config.yaml
model: "contrastive audio-text model"
gain_aug_db: 10
time_shift_ms: 50
win_length: 400
vocab_size: 50
loss: "softmax"
encoder_activation: "silu"
encoder_widths: [24, 48, 96, 192]
text_encoder_width: 128
text_encoder_qk_norm: false
text_encoder_inner_norm: false
text_encoder_positions: "rope"
init: "orthogonal"
residual_init: "zero_last"
beta1: 0.9
Rows from block 5 of the audio encoder of a small contrastive audio-text model, named by matrix and row number. Rows with one number belong to one channel. Each number is 500 + 50 x the weight over its row's rms, rounded and kept within 0 to 999. All counts start at 0. Numbers have three digits each. After the name is the row's rms in percent of the matrix's.
After each channel's rows are labels from the 100 clips, of 14848, where the channel reaches its highest value: "responds to" is what is common among them; "lies over" is the class under the peak. Only what is clearly more common there than usual is listed. The data: songs of 200 made-up bird species, synthesised, often over outdoor noise. In brackets: how many of the 100.
# convs0: expand pointwise conv (encoder.blocks.5.convs.0.weight, 384x96x1x1), inputs 0-95
# convs1: depthwise 5x5 conv (encoder.blocks.5.convs.1.weight, 384x1x5x5), a 5x5 kernel
# convs2: project pointwise conv (encoder.blocks.5.convs.2.weight, 96x384x1x1, transposed), outputs 0-95

convs0.277 099:469450512527460479404467481503371474488416476539502494510514405502495445502481479435486489532580460468507431556502566502546522506544544449424523494554503513549499487535524399473446556579484567442484508466571597482381513490522437595554434537458534490415457474476467461399497477359510513547
convs1.277 096:459564548516543420493482461429411448434440455481472537553507550531576528551
convs2.277 087:513458532494489457450448543459598620483483482595503556616526510521540503559446483566539448572462467493543484480488525502514497558469583501470432526470503466548568418530510498546520557400535490440581379471543583469525435450526537525553461464461438518506465512422499459517477553444484649518
responds to: high song (55); steady whistle (53); first syllable: steady whistle (53)
lies over: steady whistle (46)

convs0.48 104:513539446595535489520560504482522522534500398578532443536544501478496473570469525415484533481532410393543462511452509450483491629492470488459439474518569628461430495493490500538519384424442530538527454512442524554478507423467558514595537456499515369443522497464583534556509480517484502455
convs1.48 101:527517485521507413426458464419580560532524475473426432457437543503512575541
convs2.48 108:551473441474422520500576577559488474505430416570506502553480522453543495550460525504536443448598519534572475451491499466474454524551367539534451494461476507432467618437482466438511591555540509594488481459621462443539491467467455577425517542490515518505515472483533504477435422540429465590
responds to: rich in harmonics (82); arch (78); first syllable: arch (74); pitch: middle (65)
lies over: arch (53)

convs0.44 101:516428499417563475463469555573518574480536548547521486512479587515510642538471448462522437450478488590485587550500492494451512503508476463518521527551497497578516533665504521517477501462497474493558413615438402521558462451506541480495430484503411518526528533505426468470519524617435461482
convs1.44 094:530569540539499482577567516503499512574567566432420479444456451438511463436
convs2.44 096:591547499541551588527484572466441441554531480451536544437523507379519451474491507551486527537409500509481405439372469500456521541497482493481491536519443593523495522490508584520516472494472542473594424584435458528557453441543465558476478459496495538515441475464519568536428445475488648432
responds to: arch (56); click (50); first syllable: arch (29)
lies over: arch (47); steady whistle (36)

convs0.7 100:550501495499555550533427383476436510510492517458486427482444503431518561522547586466432474438461557555471506369502466510489465553537459499549472480439536520424462479517507465533547546467474447451478514538480473480454484472447449585414350559499533535513439418537484555529543506650499565541
convs1.7 101:521536502493469554598659579510493475455485450553538465461481509506480453490
convs2.7 112:555484522523544388514498578496487538491502542615502555471500576585468468532418487548458469470514511507526562500426434583517542601431507535499435533595569575450479442439425505539444499513416491509479492446484495534497419415502474437473547482494453536472518539450505471556432565497388614505
responds to: upsweep (100); first syllable: upsweep (93); steady whistle (64)
lies over: upsweep (99)

convs0.197 101:494474443570508560579599522512509487521543428597496468483413484523546468505497363473547496577511463469488531550554494344479570533511448600497526504498571518484457421525470469540415505564448571584506506513488543527512444527525553521467567450371548484499574506456504494507467559472532560504
convs1.197 096:564563532603501560556516512489489445423466509461412432453432467533524541513
convs2.197 092:500455536527528586486540416506494525511481537427563567399483457510562542464492534506460525532453466580458528552524559497468539469466566490536603463521465472437504531602475515499557487538526583416510563577521369536563632499558487475465454442618477510536542513532490549517477442413545444489
responds to: harsh note (55); click (40); first syllable: harsh note (38); first syllable: click (28)
lies over: harsh note (33)

convs0.39 098:481586554534459533508490457528512442459405478494441521434594503460490465423496594537464514474528546550471520532535512451506451506588572451518478454647521536520488480457572462437492537498542483373430502418530481480503580534438347496522452571493498544496466570546546420468531544489457522496
convs1.39 124:450432376458503448420400405477514493503443508533524525504488486498528518548
convs2.39 095:500510554484569460381500574467488485461490519495414483549363476455484427519554434403566450564508508495523462424561480509448448418488484484506447409523524420456538472487552483536473592472624446501445454536480558559532475476454571489485508499449568462475465538503474503365497517479562451484
responds to: reverberation (85); text has "reverberant" (85); text has "room" (85); upsweep (63)
lies over: upsweep (40)

convs0.105 099:562493483598471522434496531454533632481550490499455564415531469462480649466495504580413504416460461462503493512493442465469484537430584533478569555547479519531535451504586595423445452498445434510577490489550447569536549519518483457554508553513451481508560472467438485471477608465525488548
convs1.105 099:508503493461458398427541559507444528521515464546543423458432480398438514533
convs2.105 085:586454546421465458498507520503490474600465549548483658477536478460532532529494538467566502537407456510459439412508377556545462463493509507487424505493548460411527529517591482442520464520457587475467495504532466450446524485428476454537507417501443496548527646506511534506567425525510507430
responds to: high song (72); steady whistle (65); first syllable: steady whistle (58)
lies over: steady whistle (28)

convs0.265 103:502457475362493435513462463580560475550512522467435468510523519455543491520470404513549508480568532559473494460538513512549545385577599471572530456495483445484520542538398495489508462544612447445463528549460529481415459519569471504434515478466559595476474462494423467484481365545566480459
convs1.265 093:441498558527518482501479485509490552579553521416436432447413434485558563555
convs2.265 102:416496481545463536433417531521416484513504540517515403627542441523601555401435517586532497465467557493561484503538589526436525502437553434503487463474495461495536492439559578478468425549469625531614452488483442542579450453478480433549478553485530540490459458484526458511466445515470487499
responds to: pitch: middle (83); arch (43); buzz (42); first syllable: buzz (40)
lies over: buzz (37)

convs0.349 101:490430515455480556559499400430512457463522462428376476446401450427500465526545487535576489569486578562504431411590523503529511422517521525580510395479527490486474491487469545501515487566557486476507498512499522495556451544438408504483409433516465523459482455499401524497588531429572468581
convs1.349 091:442503496512494515496468487496464409401471521566609568511512504434427427526
convs2.349 098:573436486422527512596538551547471461533631561532493451549516490430527484554532489523542496476570596529541482510508432415510513532515538496564406512463399490464521456427486457405507523537450506543544555532506539426509436449363491514422456515499633528474490546472473576480468530518522543474
responds to: harsh note (51); arch (50); first syllable: harsh note (31); first syllable: arch (26)
lies over: arch (37); harsh note (27)

convs0.175 099:432599503540535524510520505567482456492411466551489546506514448551492426493444537458456485571557543429494450569496545386520427569484574452450447492522520504529459488478547519495452453463492415508459420374571551545513525547488432514593590450528417407504460579461549429532513485480454528471
convs1.175 114:524511468498542411423407392374489502523512534532520536547513485497532516478
convs2.175 084:543531564474470522433498536523511527515545542506516551519458467463475485541477501386497492500531509512519492470545505510475532496550532431492423407508581361410485482390533407484481630554467590413468415581509578495558485521432489474495457499507600488476489582492477536435428483567458518572
responds to: high song (51); first syllable: downsweep (39)
lies over: downsweep (26)

convs0.252 102:547511522472515519597545553494586470488484405540593506510439461514549454497511480566517553511551437448529572534472489449407488508497524570557408487457429598433410525488490443519437473461468537550506547537480533584520445513503492542445494428453508416497421514383523497559403491575411542476
convs1.252 103:431434438403446480493527510514464526499515489519542553560521387415473518561
convs2.252 089:430580564501561398497439423473482498497553512580453431497482468500508548430467396497477510469435516518453529562481526488484514524483520446451487510515602556554450396446459527627566552424467472404508471504476601560520428470542497548536560484430591508482537556525465513483555542529445538569
responds to: click (99); fast repeats (83); first syllable: click (61)
lies over: no call (99)

convs0.361 100:563567434527471544569538476471588453472498465419509594486476487438433353398497564610517521513533501478521447531548470476547471490451460557547501534585484455470464590496472518465504509500407515539405503390534583583503476492545507577536516505496559468565528466492452418512476502434502532460
convs1.361 115:452448431457466534539531510517530531544520498529483534437495414425420405418
convs2.361 102:518512471531506627509598481583467408482468500522545472535403420463550511442500479480595558551495526603522453431465459532469473454554481550484491425443500482553405518483466506459504498509586558516600488444570510477612476500466494615479499439493509579421489485551499552435428483496481488553
responds to: harsh note (84); pitch: high (54); first syllable: warble (43)
lies over: harsh note (64)

convs0.365 102:451532442497586464540484537525458529421503459626553460511464420532464496643456464485509536482498517491539524554469561420507492555390485457458540578511553463532512448457496554553497408482523416503576491505439505548510590458483550404581601439507484417508509569508568555492541519505550499502
convs1.365 100:493473563580583456466455474472530514479499531563528545621603524460524514521
convs2.365 104:545566537587515529510585532483484516549539603528503534504426544487503520555450474435444473480483557470528445453505444551440447416520581535464389434489523424488559525447498493424490610600437543501565464454532484549545508454536461529515548455522453452455406414492515545528460604448481580505
responds to: high song (87); downsweep (85); first syllable: downsweep (85)
lies over: downsweep (45)

convs0.113 096:455575431500613576571510407591470496377446473574448440514412469537488431519517503474516525495475627453495498575491499493485461526497452508564486557482578502439448425481555524485498476494428451537459444417448513519499516547461485507497562363484507410517447424521469509542526499545449509476
convs1.113 100:441408445492505411407404468505480529545551537497545533520506429495539543539
convs2.113 078:524493535422510503473460489501481506411515519504554458505478433504539508525509435441503481496536650465506534509469478524524568569485495456507424487483448417469472400432525370450435598528483547497546347563499503565560508501471504476522479413526604460444481535430494562474467497467526506616
responds to: arch (76); rich in harmonics (63); first syllable: arch (62)
lies over: arch (59)

convs0.352 101:492438513516449513547517459567456456543550527535503468482518498535467579495421449446523510581403555552525562537473461415467545572490458550456483534550674542403475440514490519454481521559519548486502532532392375479518440536487540447447489508493464476555580562474570452509537568428501554525
convs1.352 091:501484475437512555489478467528505501447491520400457475566502423445509626583
convs2.352 101:488555496515462478373472496508504475528405462467449489532407462499458426512426492523548511521530474454483475488505492446508416427508442481499513440587493448468538580443488466476511508513546445442549361602543425514438538576445497544502513545557463459575521527462467533436513431429548379588
responds to: arch (70); first syllable: arch (54); text has "noise" (38)
lies over: arch (31)

convs0.295 104:530538422593538478533577542541565489556514453547475479493532613496548523513520446450458498522508417415488533525521488447451520577550544531527521518580568632543465460568495494507406426450438517588545447498508463600476448464516553564538545416462473505434503517442435501522452568565459543454
convs1.295 092:483509494509458413409426440446532566599528483464474446439473433528528489479
convs2.295 108:573521442434416515490530602570461465451476442555478438568487523517586482539454562560544503491554560496556611510470512468512551614519489504560432481503436497486492586443492437398470579503472487566503486469539543504573489516440499506421491559409553558503547441446532464420444459539436529547
responds to: arch (100); rich in harmonics (82); first syllable: arch (64)
lies over: arch (47)

convs0.343 100:506478482544508584543447578441492445596495450483618452508480503503544557499519461429553468421476386565489455515451521444439464480453496489454448523471581520525613536554582516453544460469490495512469459509461450515465509549478411471560534446574573435483508522528542653480508586528515481433
convs1.343 091:493565553489392511593573555484495465463469446472424421473510541436489496498
convs2.343 091:476499557486603457454583526457434395577494448533460478466427529415491542493455419453458489518436424578474495441488394574494491462466543507523482458541487527397481490524539519541447463567449545507446495557527414562455473476527404446508545445495549574537488475391465535536461515428523417479
responds to: upsweep (96); first syllable: upsweep (91)
lies over: upsweep (80)

convs0.1 098:492477387500461547544521619422667535507521515472564547604507456470418452498464493575520543509513484564600496463461486535541507551435487483481460559493433527427462516421487540504579400572435449514480501541457495493490455457579601463542515459431536461526467438502537532503526465455478499501
convs1.1 118:453433422503508446416392489494471440424463477485428414468474527495482490488
convs2.1 108:482459542555503486455428380544635543524446548524592475429615511514393531462542529536483490494493527531566487468441509396462503515523536532483452575536441498450545486483532575542610504429487485536523456612517461464440518439592463522516464550579463541558477575515525511480546492514480554501
responds to: high song (53); first syllable: steady whistle (39)
lies over: no call (99)

convs0.15 100:455599455499577515550468452494514550436495500463579489464526460512423476543466573454527527505530502475534483512501549490588466481480473486510395531576505499459426555476523476467622464518473468512443464366489604483522468566511420470544499415565480391501463526562525460492605450497389424510
convs1.15 095:491484518510491449418405451483449469403440458543535501474475545572562556560
convs2.15 096:425534575445554407400528527445576589465466526504469471544479464449476529489543399386499460535483606510521482450528465496473445501542546515517407439506571408464475490457507465548469642426524488496443439541534580496436464502479538515532508522429559434502474540483485499433541515530481437579
responds to: upsweep (73); first syllable: upsweep (65); high song (61)
lies over: upsweep (54)

convs0.261 105:495487474502439478530511492512545461473459376517573490472559496564630460517534455567502559593582416468490555508597553440446473517514497621516441450554486541492438449427495500565397493540474507526590540545454537464508519484471497474487472482446590487509515510459512558519372498485551572431
convs1.261 098:488535597576474473523555535487494449381399469553489450487524515529545546509
convs2.261 124:527474430466483575620572460538541450491478544425561537456504486439541544492564495470504509565515493584486405507527480518455497462613451555478479430452483466477503495534452491410580505600437573497505548556584477464518597437447467528444456461591517532491558437522569590469444463549521453530
responds to: click (52); clipping (41); text has "clipped" (41); first syllable: click (36)
lies over: harsh note (25)

convs0.218 099:500553509448560458555462498543464495555475489591536514501479464461618490521499408470564545477576460457527511545447475490474508482456483502522566472434572482617486534526505499482456545488465487527480488461535548578507526567573458548497528365512540434371470596498555482416465348495539445496
convs1.218 102:442504568515452476587620558471436490497488462481533564567478487524555571505
convs2.218 104:439484536546531580436491490547490469522477457534461406536429515503460595489465354558615508497536556528523507387487443525564427491481536487541470474433459439540480579451518519478404520507524463496549475466492535573523480449502431527511567537485482577453388456421426493494427527464517434558
responds to: pitch: middle (70); rich in harmonics (68); buzz (42); first syllable: buzz (38)
lies over: buzz (35)

convs0.235 098:545565495434548464596516526528505456534498449555517505477395500482488448425496486453515501473576511497446436547436485453586442503466451496516612370483496573502516521532513463501509527509526459570492502488451461502463449602575546546612497361460566420457534496468555519508492427457435574458
convs1.235 089:489532552527442463506559495443435541544512440405537579512428429512574523457
convs2.235 108:492475487480505492501510461544563468486555469571444447481533461552566578535392478473460457481472516463425530447523422448526465529471489527592546419511342479458544459515554436469465557544495452536526395536491482569497427406533436543485532546494540521527511417421423503488425543411547448439
responds to: click (46); fast repeats (45)
lies over: upsweep (29)

convs0.258 097:492348493363519466463470545489511545501580479503482482500428479487516565522454411529507492568571512578609525508519518533460575494532506478492494473582461481522534510512431499551442505520586538492489505586455537494509461516565497482480424459542535562339500476452490444476468458629499448561
convs1.258 097:517518499470528539560561488448444510509480434433523592511467380520535492402
convs2.258 087:452534500520515448463480532407511439496529449520427515483519515508493405509467507465422423434404532456455445458545463467387474514435408476501422429531536444458551482528520459478479589546489505506553476567496395523441518477500547482515594614453502468573563429372502460499503446459506450557
responds to: rich in harmonics (82); buzz (59); first syllable: buzz (40); click (35)
lies over: buzz (39); steady whistle (30)

convs0.283 101:563507563581433520465474434513551570474543466435479629440548516554596547472514472411514485486401489496457541409556483480572497446575590436498449482548472510524537548449517510542479408410485551491509495502590506493606544455467466432477516528551449580488525533454435528531472503472566460448
convs1.283 100:504468460471497495467461524562569465504541638529434429504585549459443502517
convs2.283 113:650534524480422536556454478607529471454536526616528481437520549515511538527506595545562500509598582556553531498434479452545651555505508523542416521418394544475497431431455511490567504502491547538493503414511516500472525465495444558479442487523477492521553553459497503504440494536509545472
responds to: reverberation (100); text has "room" (100); text has "reverberant" (100); downsweep (74)
lies over: downsweep (55)

convs0.73 101:530523484603450546536531632526515556510510453495528582499495619525576556528557529490447555500558384462512539539522511542405509533483480616547472605544473559505475540562481506493426484404469515522496472459523481560534557530485519457502516467485574441467417578505482565470403520507436438468
convs1.73 102:433444438455474492492521528519426408424441495578534551537544536493485457419
convs2.73 095:445594512598428529449453470590496539467475553565454393517442440516601590431461500555502508531495570473553478422442627525422544479550566460471453486475430434476487499440549552481505561509488579479584510422570464519559467504524495542594502487538447484452481493548481504499473511463436525523
responds to: rich in harmonics (60); arch (57); first syllable: arch (51); mains hum (31)
lies over: arch (28)

convs0.83 101:542466453512473615595555504481559488463488433518468524442411513511534466480507416538520552525445495458458497454571474402508531535446513620514534419466556519440438454515479463529489479501430499616504514529458511527441502493566517535468518462407534493516590405377470466537464522524580610486
convs1.83 102:547561535562596540555514512541491432408424518453448427459505498477553524521
convs2.83 105:514504549601509556505523479523530456525452523474558577450481492533540510470462495511441477538395426529448502559470536553495513455470507472527564460478474521438546514568464501505559488557571534365494565524474418559506629511500453473422560443685422516523550471472518529503446448458532430485
responds to: click (56); first syllable: click (53); harsh note (44)
lies over: harsh note (38)

convs0.6 097:525553602489459464532562434433505502480534464464375511441383503391544439536534510574395422495478538443426448473537533549498485472505557554605519526493515488607493529466544488572445511459489423585498485479541456499589480565395495502461519487559510532485487544548448540571491468470509540509
convs1.6 093:503481439455460471452415461461507476457493532592573556596566581516486520497
convs2.6 091:518476539476619535548507468522514410561504535525461534481453561448486558486543444500533464576498460639423438526507380540465476544520518492473396478484463482418561437465530540486551466502605540535575531561545488459420493376446426502508511484525521568534591513449496536509468558528505526440
responds to: harsh note (92); reverberation (72); text has "reverberant" (72); first syllable: harsh note (46)
lies over: harsh note (75)

convs0.221 102:510453535559449623460471576536533531593532496478489536476459478511606548522427441539491510508499371482609503388476394455441551556473536520492476531366537531507516531511513488475431455529502544551480487529545492563580457545492418456514493403493528491449505540420526509525471524513561483420
convs1.221 116:478472453450501550497489496526557513505536526587557560611618497478472541564
convs2.221 125:417463473571431517492423456534496543382444522557505495514431513550529498417449480579444463441468592520532462505488573459427489595526542486431491626520505502511569501523502605497463536443551422457574481555517479450505490456538600554426432530455462519478493531480481518525532554446405557521
responds to: high song (51)
lies over: upsweep (25)

convs0.219 105:498549464499520445460450505509469474514495478528525459548489440496399444499477477461524432459542460508493379536456554409556460518515564462464503559489513466520596484486599506427494487490476535492382413443608542528445492611492516541621559543506447454545495540613479541503526485403509440438
convs1.219 106:529499501518505557558543568517606549517522533585534504547527586566556574528
convs2.219 080:439501554563488547482603462514522573567465457556520512458442598525500601361453431501521400494502499560524575525498461459540400492476571568541596436480434439523524541491547497520487570431544562524458489489558571510474515473560415563508473482498513519499436468496467514553446563452491558563
responds to: pitch: middle (72); first syllable: steady whistle (46); first syllable: buzz (30)
lies over: buzz (26); steady whistle (26)

convs0.139 098:512494501484471443439499414532442501539513498469498464547501515466428476533460489527452442486484507479473377495457565483563424469461575396390551488462413504515578478510529407462479511517510493497389472475639517477403486499480506615542520636503420519572451560506487498476502547520497551471
convs1.139 101:474458461470462473459492476465569544522468488578509479471504593597602582530
convs2.139 093:540437556539477483487525402544537477451458496597518541479470654573537430461473438535491484512491527583465538507560486550419477482543457566553573501459469398514538524559565526589399530502639516577480522500541546577429529465513422445502484469508511567511482512485412490528471464478485468494
responds to: steady whistle (76); high song (69); first syllable: steady whistle (62)
lies over: steady whistle (40)

convs0.89 099:512519525437611481505536511508489474451490505549522407516579501461411487516519565511500408448450475479428484563530540486459494393536539509470449546445480460543471511546518554436475591482470495549509424501580453425492528590520455636493557498485419524576451458457436523556538581524376509544
convs1.89 098:523530489448474526546495410446525549493433420524547499436433559552537423430
convs2.89 120:364442527525509438514475535446470521543539559538553551479523489524389580534463513527563532424459485466486428553534535511571514569437459381561544581581495529492492498485483537548398473457508433464512472547461492492446491509489427429567546486484500496568520561411376438514485557442557486496
responds to: pitch: middle (65); buzz (46); first syllable: buzz (45); first syllable: steady whistle (41)
lies over: no call (98)

convs0.383 097:488462453473522458503477592448490396587474477572571511495536487510540496462475481537535510476593464464546508551572377419432529513568569501477445556490490470525534409503473565451460495531483493399518466461505506528533558489585504521512453490462507467388484594543468497413436442422564375502
convs1.383 099:432464417408458556575541565514406461449512455540559551511491535504485504512
convs2.383 097:424583557509528412416518513472586543521450472534465403570488515495488533473534445469572451481511459465496482497498490496547377539515551481400478410434555409468476488439436483516403561507473560485500461537483485591533553519492427464520523491483546519502443442369517435480431496577528511589
responds to: pitch: middle (67); first syllable: steady whistle (46); first syllable: buzz (29)
lies over: steady whistle (37); buzz (27)

convs0.362 100:479492506515496536508493484458363523336488458473533470393496466518556505417546495489459501531449490461462531434497556571501476483399402526535506463377509540522441545490527465462468468520480509578526497513469535516537521494357430454463555466566458456424487456525539577539468561549531555565
convs1.362 095:495484570546520539521441407394467446499554617520539507495427510491468481508
convs2.362 114:504564596506504600488530581501469463579589519521523497477468575497471580539514451488494556463443571529509387463568429456498396419513630435472415505506496488459530501482508462540541565517446554473533521455583548483530561561536454521509468476589521494513405479498484499524411552429565536486
responds to: reverberation (78); text has "room" (78); text has "reverberant" (78); warble (48)
lies over: warble (41)

convs0.95 098:573472451442574440468488500500562547495442475438400448512537579472488497554461499470477466456504493493390513532518546467473530524548638579546550443528489499524477569568402486559472431512567425535526504505509475585514479418492523482410519503485522591535512398501368480516493468557413523467
convs1.95 096:514526533575613480453412445523518511491528514495543561490452475497509437381
convs2.95 099:513495428474460534543477510517471557476465503458483462577411515448587439594469483578505418472572584452455446588424551479521587592488501471492500508503430521472538514418489489416434517497488529415626475506513467474451480522459421554406518530524507474510617463458448520468447495450446529430
responds to: arch (57); wind (37); first syllable: arch (30)
lies over: arch (44)

convs0.121 102:527477492391522514611503436582339461485536528486502387487422527533505513561524486475446497527459488504452466446434521494479489571442430512493461469430537536524465453614522435488544541555467517499549488551423495461424493499436443542496506466522462423455509437467578482512551551605483590534
convs1.121 101:488504480417475527505540470408457533559509394414471493466438494454434441457
convs2.121 103:506472529512444434559543467466505602496479508549484438495532568505541496478402440545380439446542472507543528519417472439533520560522454570559543521540488549543453511373473524518489558572447428465477432536515456531502387533585432546492544593532474520484573479517484530584488495466392566514
responds to: upsweep (99); first syllable: upsweep (94); fast repeats (61)
lies over: upsweep (86)

convs0.289 100:510604483642582497494557490478472526514513446514530502491507488506520440472462538457555461472504458412434475507533579414525469487599531497460468544472552539515461583445567429550511420471425564585499408436556587556531483506518444489492509464517482419488512449531490484591529495434482433377
convs1.289 096:486481532504484443407502570563551553454438440526590508481447527578545516439
convs2.289 093:507455520537550474459531518482486506536467539413571595515527490549358420489518513447546487487503555469496529519556567532558352478511476474566503494532497489383553539488523449495481469465554515495428533517467471491417535492595547361624535548558449405539522475476515446526540505527556467499
responds to: reverberation (69); text has "room" (69); text has "reverberant" (69); dip (55)
lies over: no call (100)

convs0.194 095:470442413506625373495455476570484518462476423478493492479528516487489562495516498472481434433501512576473542461530534460468499552447527516500527486423495465518576595515487563461495433430516429503551476540469476548622607430475568469475487487530485571375538486471532512468451485582518404580
convs1.194 098:497535544522518481444471479480538613651567480525493476428455492525530466481
convs2.194 140:492535384523415404539422494538540460526463473519450446541475520446550469525476506558488433565473444471497437527457512459552481511530474475400434439457469510398578564414512469414520486534526534445575433446550452470525597537414501555437540474548539512542546499441461482437495417501493394514
responds to: high song (100); warble (87); buzz (73); first syllable: buzz (67)
lies over: buzz (67)

convs0.21 100:511469457517482424506556490479523475474477368544436484523397519432528374475615483560466487512529494454417462495591525505539441465503569523572552477494521472509494511448448461552462446489478440643553430503574494538564508526528550511518549440427479483525505481520365559588465469496481502486
convs1.21 094:469427470483520451434411441477479444438428470547549545536536485527599544524
convs2.21 111:503457609551575492477549478537571506559493539458445523501434524487496544549459398529544542492512447565540445475503512571492499484535492431497492516521525462489448488371530535458450547521474577400570511565480520580515508456404430480556615427576533501434495552455438622464472537556483549525
responds to: harsh note (52); click (48); first syllable: click (38); first syllable: harsh note (30)
lies over: harsh note (47)

convs0.350 100:494502420561528487502538553440555491554464493489541619589559495463396478495421519568536456484553441547545436513518468419480517531469483534461503585532551498506476496462573586452539421532364511515467428490525496560513436471556540545602469515474542504535552501551474464508521461377452442416
convs1.350 090:471456446449486525595565533547495597514430463590540438490487466478441458490
convs2.350 086:474509448517568616433455508487449419530532495503539477559504466511494505528480441503564522471467565494572436411520371523506466466525544538523509411429509454481452509438462504505550433555504530580610501420520487510466444433469496476535567455433542505372451439441557562509414569495485502419
responds to: steady whistle (81); first syllable: steady whistle (78); high song (58)
lies over: steady whistle (33)

convs0.181 098:462491568456466543528641485481479522473517534530439490478504481482542484549533487507476483555451540466514412586544459540533624398432452548486596494404580484524472449447533521512449584544546461645531489558525420450504495585490541540440572503501434536475526519396461484492464498475537494488
convs1.181 101:519532487456475534545505479494551611539518524553619599575553531498505477471
convs2.181 089:484487503483524559500554493528550448450529647530528495538432530467475510493487431523490465511567625563467494495499418513435554558504435457504464450444478529444500444433601531514441578531470476549513474547477546604546475417460496569458544444506571535423517534490438579482395593430534495464
responds to: harsh note (100); first syllable: harsh note (44); first syllable: buzz (30); first syllable: warble (25)
lies over: harsh note (86)

convs0.281 096:555500509494549507494419501506536464526579516457539526490541520555546555498460494498598510501412467535472580479464438533366578516390476569546504558489548498501515530500452616551491469416460558508492469520360521536566504482527503407486536534589565466479584556537503497471433435482593474450
convs1.281 094:486446464480463429450451492463443465419451414504500424475461445429414487479
convs2.281 113:431464491559549599541498591571438439521503555450412565502480472480478509502417495553447465478514478505425510403481563544491499463529497513484515479434417491449566522529591553432509516461504480530533560490483418447445442354455466470537439560515471468563444411590568496476540559513473504423
responds to: rich in harmonics (74); steady whistle (58); first syllable: steady whistle (49); thin (high-pass) (36)
lies over: steady whistle (41)

convs0.351 098:561523433502550454460467491502542529468474481568506494452422492565488602504418421492500428510405451579515561495456504412532446569540514549499506456585474539525494427540561594523479433519417489525554478579443527509569378516485494470419388493522465535513516475458447504582505528577481568450
convs1.351 090:509499471477486487507511515484588557594598509578533557555529484434456437424
convs2.351 110:556472547468500465453387495544578433507565505530494475478497513498515487448490514595497468533646503439550499607443453544495613537506513511480347498520514563499540447388479560534505462411416480546527528536496558507463431466467471498567560504542514456501487527488573437544460499558491578455
responds to: arch (100); low song (83); first syllable: arch (57)
lies over: arch (99)

convs0.158 095:479476444529501452505528481507505473469503577499543424477544532472438476508470518502459447536513523399565409510472576433556420543566546478405494531545436526602528393544547435423491486533540514478417468437553558440394517532586516627577539500513455507490390550514517451505470550508475515518
convs1.158 089:478436436397398491478472504485512497558542539417504538522517473503592563546
convs2.158 071:475432538556402493483540501489530573460493430482484499504497483489557395542553596508549451475561564498450485421545464447498537445504458474501531461538418431488514545465442478451425429523562557495448506611526502526451521490381476427548443621541561539579446493540454554451479499484453412548
responds to: pitch: middle (63); steady whistle (61); first syllable: steady whistle (57)
lies over: steady whistle (49)

convs0.376 097:485440540447526536460507478520431568483449536477478526575574461487620463541510439463514528466508484560474480525508432589470568401451511471449539535360500464546531495485493558492480580445516510534528436573587482532559584507545524553446502514458472507427473553444453566382482423511516387479
convs1.376 109:539606581508479493534553485483531580597508503515579587513493514514572539502
convs2.376 105:564572551503513549491542496516496520513528561527564561465480591546512474577499496493541544399515581569481553461483417464555547555595465488530542491533491574530449514434486585534456435486523456474555505510470509594524435501478475558409461517503532564414406490519399597507472552500509642470
responds to: rich in harmonics (96); steady whistle (78); first syllable: steady whistle (73)
lies over: steady whistle (54)